Rows from block 4 of the fusion encoder of a small image-text matching model, named by matrix and row number. Rows with one number belong to one neuron. Each number is 500 + 50 x the weight over its row's rms, rounded and kept within 0 to 999. All counts start at 0. Numbers have three digits each.
After each neuron's rows are labels from the 100 texts, of 14848, where the neuron reaches its highest value: "fires on" is the input token at the peak. Only what is clearly more common there than usual is listed. The data: made-up waving flags. In brackets: how many of the 100, against the usual share in percent.
# fc1: MLP up (fusion_encoder.blocks.4.mlp.fc1.weight, 512x128), inputs 86-127
# fc2: MLP down (fusion_encoder.blocks.4.mlp.fc2.weight, 128x512, transposed), outputs 86-127

fc1.417:508462499421562450485482507528540513586454489591564551566517511436582515473425491430456494463471443525463510452552529564522418
fc2.417:498517491587456518539500490405472477462547525383485462474485459558384463532562513584536509552505535470523496529457512423493572
fires on: "orange" (29 vs 1.7); "red" (16 vs 1.7); "purple" (12 vs 1.7); "horizontal" (10 vs 1)

fc1.96:531561449552442530525467463582522478488460421551493443466511445473540583476474453547567505647431484469519473474490534406440461
fc2.96:492445521460534514489523513403502526493572549459518560531533543548501441514451523406476476355606527514510515473474427552541498
fires on: "flag" (67 vs 7.6); "black" (12 vs 1.7); "green" (10 vs 1.7)

fc1.374:522485528437485426568454519561541511592498441492491496508598625519560470469463554523434504511477514562523508576522514490514493
fc2.374:492511491552489479443534502475440495404478551479487527497364463487433483523516513489571495592501546496513537432481451495541481
fires on: "pink" (20 vs 1.7); "white" (18 vs 1.7); "grey" (18 vs 1.8); "vertical" (17 vs 1)

fc1.296:469539596507483481586617542538452440501578530482472462442509471510403403526530555524413536501423496475505486475541480515535439
fc2.296:492485439508523533464384470452551539529472450549538529543469481489578543477506487478556449451575449528470507527448572521456531
fires on: "<end>" (17 vs 7.6); "teal" (14 vs 1.8); "red" (13 vs 1.7); "blue" (7 vs 1.7)

fc1.99:490490493568516557614593465510461499468461506539456516469548456539427554579500516534593468474484543555497497509491532356474516
fc2.99:523510528435489434347434538531527501540545491438482535549459558478563473434498475448430575502523498410486492455496468633568455
fires on: "," (45 vs 21.1); "flag" (29 vs 7.6)

fc1.425:527488417489548463520546544529531550565456550443569522459377630507452505508509566398446536458488460538464380451533448540548485
fc2.425:494491514488457528442461458495544457439497453564464437521571407471589503451485449621564445612466533502537603561465564485455490
fires on: "orange" (29 vs 1.7); "black" (22 vs 1.7); "pink" (18 vs 1.7); "green" (12 vs 1.7)

fc1.59:466531544404347496468376524457508521494487449495503384458421496513547549484552570469621510463492391585509509490510522543468464
fc2.59:536528445569651522512627427553521434485468519527487589527589488528504446542450448569387463465467591433521489488533498498488509
fires on: "blue" (7 vs 1.7); "purple" (7 vs 1.7)

fc1.149:520573629504608399549495491450502476523458444513451481513427519482527417434529476519457504600482548417425478481480533485458501
fc2.149:431500479569426529470541548491564416582483429414560524571527405513505545473522464627461456487419427466463463543502574431560479
fires on: "teal" (30 vs 1.8); "blue" (27 vs 1.7); "purple" (22 vs 1.7); "bands" (13 vs 2)

fc1.21:485426471509449509542461560518524445548515526486478528437445698574529509506482526499438497519522490547418463544494390477514553
fc2.21:555567459442560485488501454470476588470391444478529430557509387443506524502515517529556497513437516473561537469520647522480394
fires on: "orange" (52 vs 1.7); "pink" (9 vs 1.7); "white" (7 vs 1.7)

fc1.275:534495543358644444421450477404535558475523473534530437537537483490506487517476589561559551532448451610524499607482514482527451
fc2.275:417493441633388521537571504600462402529414489508524606441476547584527448520507424520408450504489560401501579428514483541538482
fires on: "orange" (41 vs 1.7); "yellow" (19 vs 1.7); "green" (10 vs 1.7)

fc1.13:553536433588558549596454549520479416467521553487480507437565557526491547527554526539494475605372403509483448453427399430399519
fc2.13:466450559409464491379517461478532575512494450530506522604430466503506517473445459399526517459601633472492534506500581538605472
fires on: "flag" (47 vs 7.6); "and" (17 vs 7.1); "split" (13 vs 0.5)

fc1.64:466436384558560522492572486490441486508503495614388516465521495525440556546545449584542541566516471420447458629487524523422536
fc2.64:561567567417466474497440524553536573465470492330560500490509548460524425439476531489498504505465552554575497369549483468588466
fires on: "yellow" (35 vs 1.7); "bands" (32 vs 2); "cross" (11 vs 1); "black" (7 vs 1.7)

fc1.56:569425514442515465458439579572437545450532427550613500500423474537497497521519516379484495479489444556546482483493473480476540
fc2.56:476587525604534565553585441403560409523452536478426414544606456482532582481508499602544457471490575452441469481504526487508503
fires on: "blue" (7 vs 1.7)

fc1.369:528480524566447580520517518665500459383449563467409576389468531502536530522570576478484576512452480478507526438391430444509528
fc2.369:491476454434537455466404437336513493599524447556592416593552511541470459462458457518504429446569552472488445531569593539445459
fires on: "teal" (27 vs 1.8); "purple" (23 vs 1.7); "<end>" (20 vs 7.6); "blue" (17 vs 1.7)

fc1.197:482508548528513556469544504614501555402372516557444604464397494450496533560487555360512515499469540509536511572499507528523425
fc2.197:529453460484501444523436501407537448583635490468526364502593508521509440444508487626538472474565457468492471470501528474494577
fires on: "<end>" (23 vs 7.6); "a" (15 vs 3.6); "red" (13 vs 1.7)

fc1.439:421474477527548507475521431397563499436473542610495493473446537486571487479569538540572526540522483516515512497416499615641516
fc2.439:560523487457501512540456463503437507611491478402507500490612505525409489514440516517385542452450520477514516518604526383387482
fires on: "yellow" (73 vs 1.7); "black" (16 vs 1.7)

fc1.252:512480483450502587462490469354505597529504452467510426520505514483409513442563486406626398519533468554584453509535510452498533
fc2.252:448536539518475447477596563651494395461515508554476572501511528541641481567439491569379597473467547497436599486488429552553450
fires on: "green" (39 vs 1.7); "black" (33 vs 1.7)

fc1.386:483435474515506498616464438385501499567454540550480523397446508506445444540459497370505578458568479464515452408470600455507522
fc2.386:555435485465451474478506567647483489493649439534503507582495480483560575481422530565526476502515490532464516388406457519550525
fires on: "teal" (15 vs 1.8); "blue" (10 vs 1.7); "with" (9 vs 4)

fc1.216:471492548500460553511412647507501488477513493478503554464524577479537643464461504411620469468505445569481495459536471507406500
fc2.216:502526480497500471459614401493512422506438518524461466587506407585470397548529462594392512523498557453491493545486552507542484
fires on: "green" (48 vs 1.7); "black" (25 vs 1.7); "orange" (13 vs 1.7); "red" (8 vs 1.7)

fc1.171:566536558518518442488577498566540489417512479417400530462525558491534435466563581553510509572461500528420491511428403500428516
fc2.171:400468468461438558505445512451442514542503544631574494541477462521487496500426412470465458521556547533559561459582544521579536
fires on: "purple" (26 vs 1.7); "teal" (21 vs 1.8); "blue" (19 vs 1.7); "pink" (9 vs 1.7)

fc1.167:448471524559491473496517398523480418487491573589484413538521543487392492558498421413472478480563452512575470472495482484562623
fc2.167:563546453454486557513525580414539526528504404439492538477487417488617566423471527584515530464425586527436525502467521481468407
fires on: "two" (7 vs 1)

fc1.31:477476594492464442437471432502485502494563550537535509478486546504476531448457531515531570524509434523398443500487452555544519
fc2.31:524561426486518555559564498474479464489398439500441467527539440520554444548531454521457417470454560493571549540535577449453486
fires on: "green" (46 vs 1.7); "black" (12 vs 1.7); "horizontal" (10 vs 1)

fc1.117:562449328546482458476571511541510390562519458514533515431429480527414490483495562553409443547446460451553510566570525455458489
fc2.117:451519628475537532523384447469446583463475509514508471528567566483599532462546479407637520465551558542469460425424485501556537
fires on: "flag" (24 vs 7.6); "green" (18 vs 1.7); "black" (11 vs 1.7); "yellow" (8 vs 1.7)

fc1.474:546469552434496483397569484431528531542449504588493449482475542454519426436449475482561467488610514535456409538534495520534485
fc2.474:467527416578513504598408542572457453425487500444579533436462511539444530529560570598483508535368427502575582483475514484436466
fires on: "orange" (39 vs 1.7); "yellow" (34 vs 1.7); "green" (18 vs 1.7)

fc1.34:517516582482451494533618547558446539455468485420438514456477672490505538451417490511486443515451428525523556504535534559506444
fc2.34:508472461509537469476396485530523502542468488590508398515485415477543447558607564472549545528561572516475469512496513446529532
fires on: "yellow" (25 vs 1.7); "orange" (22 vs 1.7); "pink" (10 vs 1.7); "white" (10 vs 1.7)

fc1.122:512539502512621491535497440546519486552455453549553469400554506538430415605447518419570432514495474504556517641504551420448427
fc2.122:513422475526380462462510573513493504423569507450489503558401531445594579418550538549498580527541552523498518384489428547593533
fires on: "," (54 vs 21.1); "flag" (24 vs 7.6); "with" (12 vs 4)

fc1.295:508448549563461501471542474507551462463562509414532471464533571537578485410486590601503517474484500504483449469428365417508533
fc2.295:432500447452516554530446468440409504545447493618499538515473449511455499583524452349484466492534555493490523496520611545458441
fires on: "flag" (57 vs 7.6); "split" (18 vs 0.5); "orange" (7 vs 1.7)

fc1.413:559478528539437471516522469554386487511569436601532421540461503509444547471517471467502497459509413508518511483569552508442581
fc2.413:463574508541559569520534511430636439501395552413493535477558461486557503501485494550513487467433584506453462506450492529534415
fires on: "blue" (8 vs 1.7)

fc1.403:561435355564601467561569507422490540566516559512547579523486477513446536514513494580436541507544470559478487523520452469537558
fc2.403:461557625430431470404461519592553488463467443460464473492494520475574499464482490411559509599435511460495548492429538551505460
fires on: "purple" (14 vs 1.7); "quarters" (12 vs 0.5); "with" (11 vs 4); "a" (10 vs 3.6)

fc1.406:504449515515488532473512455528533545510451421572533483530462413524436426464613491510481533565507527427504487544545512503480488
fc2.406:462475516598392576490468522473570512580531541419492588535519546511460507538485481519526542518479459383434492445488509474552372
fires on: "teal" (35 vs 1.8); "purple" (27 vs 1.7); "blue" (25 vs 1.7)

fc1.231:412558485487520507493456480459556421493488534483424438449582460578578522463501459587523529447408605531442482516552489528502579
fc2.231:527453513506481483520497491492413591511518519513591603571433515489385456564459550425455477508594429461578526539484514468477417
fires on: "flag" (36 vs 7.6); "a" (15 vs 3.6); "with" (14 vs 4); "crescent" (7 vs 0.6)

fc1.452:599520468521504434474529435498562528526475526562496480454573459488484501519550417490539516436583484485480448521513456522491584
fc2.452:428529507514502564533503508510472434517489458455518525530454549532509519469438533521454495552428470522499564504496535501456397
fires on: "two" (12 vs 1); "blue" (8 vs 1.7)

fc1.139:561452490504458511471522549528495450615524498523529521500452544465383573450424464548432489485537479475468582574561543507517465
fc2.139:447552515520567498555473449463442575404467508447502455535565462521581482556596556452574492469464468541525441461468499485500526
fires on: "orange" (50 vs 1.7); "a" (23 vs 3.6)

fc1.504:447569592477526408452521411526559515471449542542518352560488467475521438455499485413521520495497521445488419455529511565473381
fc2.504:554445385541452622573502596475429499493590498514509624446494488502480510547475503585512480479524458566521561542492468433513625
fires on: "teal" (14 vs 1.8); "red" (10 vs 1.7); "blue" (9 vs 1.7); "purple" (7 vs 1.7)

fc1.361:496493432519540502470497470486517502519532492590593487529475509491457506586553475492586430533496494570522498524548534445480464
fc2.361:529502546471465492502574538546486514478479464432418498488538501492608540456450533442410570484474500451515552522458477552541530
fires on: "," (89 vs 21.1)

fc1.245:551520475447670472526486514431497495545467502548516503519528444476479524592474435444547484418572524603575490558496596484492538
fc2.245:452478536555347444466527546583538491452529528415509529504418520542493516379491558607441548641433521410447524504487395515520459
fires on: "," (91 vs 21.1)

fc1.302:548484415529581525484436498451577508509488504563588463528506591474394597531540462521540475519576468605481526484503457427456487
fc2.302:491496553447432459481601533535447477449516465414428536468500438552622459455427520464450534544395522425508511524457509546587489
fires on: "green" (40 vs 1.7); "black" (12 vs 1.7); "yellow" (7 vs 1.7)

fc1.178:461539435516532503514511456462489515487578512526477412509492546543364568461569457583535411597511545467514423486391438501480529
fc2.178:487491536430467541471528503570527502528401461495476567435529508476673522504444517422447598421491489531478580534576532496533423
fires on: "flag" (66 vs 7.6); "black" (7 vs 1.7)

fc1.229:530426478505456545556565508463448513443521597453543523548370432511433497546519552555509466480575460580572537581483561454605594
fc2.229:518558556484594405426457485571538466557443398578451483432562581496557487402537489475461535530429558445447458472514487560416458
fires on: "green" (25 vs 1.7); "yellow" (23 vs 1.7); "a" (21 vs 3.6); "black" (13 vs 1.7)

fc1.357:490493532509613532469407542491444553522445566513467512506495500568500468568490452377653514442482503547457434524501489473551472
fc2.357:544522449509409422475618498519614422458499430511507467514466478418551551411498529645384494587471531443539541498499536524431508
fires on: "green" (30 vs 1.7); "horizontal" (27 vs 1); "triangle" (7 vs 0.5)

fc1.303:485477584545478587508449517507437513515495591484437487546516579504444515484510488483524461488508416554461443477418467508510559
fc2.303:541581406403506440451582521516562513460455418500526493488464422498592513490464496547464513511450585465539558558580530508488440
fires on: "pink" (42 vs 1.7); "white" (10 vs 1.7); "grey" (10 vs 1.8); "yellow" (7 vs 1.7)

fc1.282:449575415514559552603446513440522494532581508458460489456586465476467457553485504588510508536496518547488477455438477436518566
fc2.282:533445542436442481384579458570534493508422445521503547563433499508541546463471462400450525511503482451505544525512506573481418
fires on: "flag" (87 vs 7.6)

fc1.88:438481459422540444446581474504490431554446440520556450486514447415532498540534478493617505458544504525538560547557606471445460
fc2.88:549530561568454522574442555518491606430613562461446594494506506557482485482466527522425509530489507485506469462487410506579563
fires on: "yellow" (34 vs 1.7); "a" (29 vs 3.6)

fc1.500:451460425495556480485493440588564474456494462499446545485511580527437521508502462385509486477374390496499425391445472539568507
fc2.500:560534501484444561509495555399508494521469494503522390518520421467602524511511518581519520511605644486510545596509532457443491
fires on: "<end>" (21 vs 7.6); "diagonal" (16 vs 1); "three" (11 vs 1)

fc1.383:517537474522554490505406598460501489572517575443477549520488503547466519517408503501417567490468502471420439533511480526513571
fc2.383:506500500464462440453569442518515472445436442546512477532439477444534505465566492533573421538552484562552564519480503509488431
fires on: "orange" (38 vs 1.7); "white" (17 vs 1.7); "grey" (11 vs 1.8); "pink" (9 vs 1.7)

fc1.221:505523458499460482549447484454480430418518499479459533498559464540464469509486465547528429603541512463540447494490580516554444
fc2.221:539460542532547511447500497546481548608476453528511488450448590415526518541540534394477586471520528536462514484478425461453580
fires on: "<end>" (17 vs 7.6); "with" (17 vs 4); "hoist" (11 vs 0.5); "split" (10 vs 0.5)

fc1.389:500523545481543517460409534561538511496460496485438552515459628471545527530528570451512499531447461514542481590479504565498398
fc2.389:507486406521455437506533444434509459519487502520562412481524458525479459446477502600487486515539575512499549453540511418496556
fires on: "purple" (19 vs 1.7); "orange" (14 vs 1.7); "white" (10 vs 1.7); "teal" (10 vs 1.8)

fc1.184:526458456481505505440519484384448525516428462453488597522495519496517543535478545565533454466470486570554546527521562525436449
fc2.184:474519556547494476481451507603509507513552552500491505466502515534462399505543442451457555594465566436476459417496457464611534
fires on: "at" (28 vs 0.5); "bands" (21 vs 2); "diagonal" (14 vs 1); "band" (8 vs 0.5)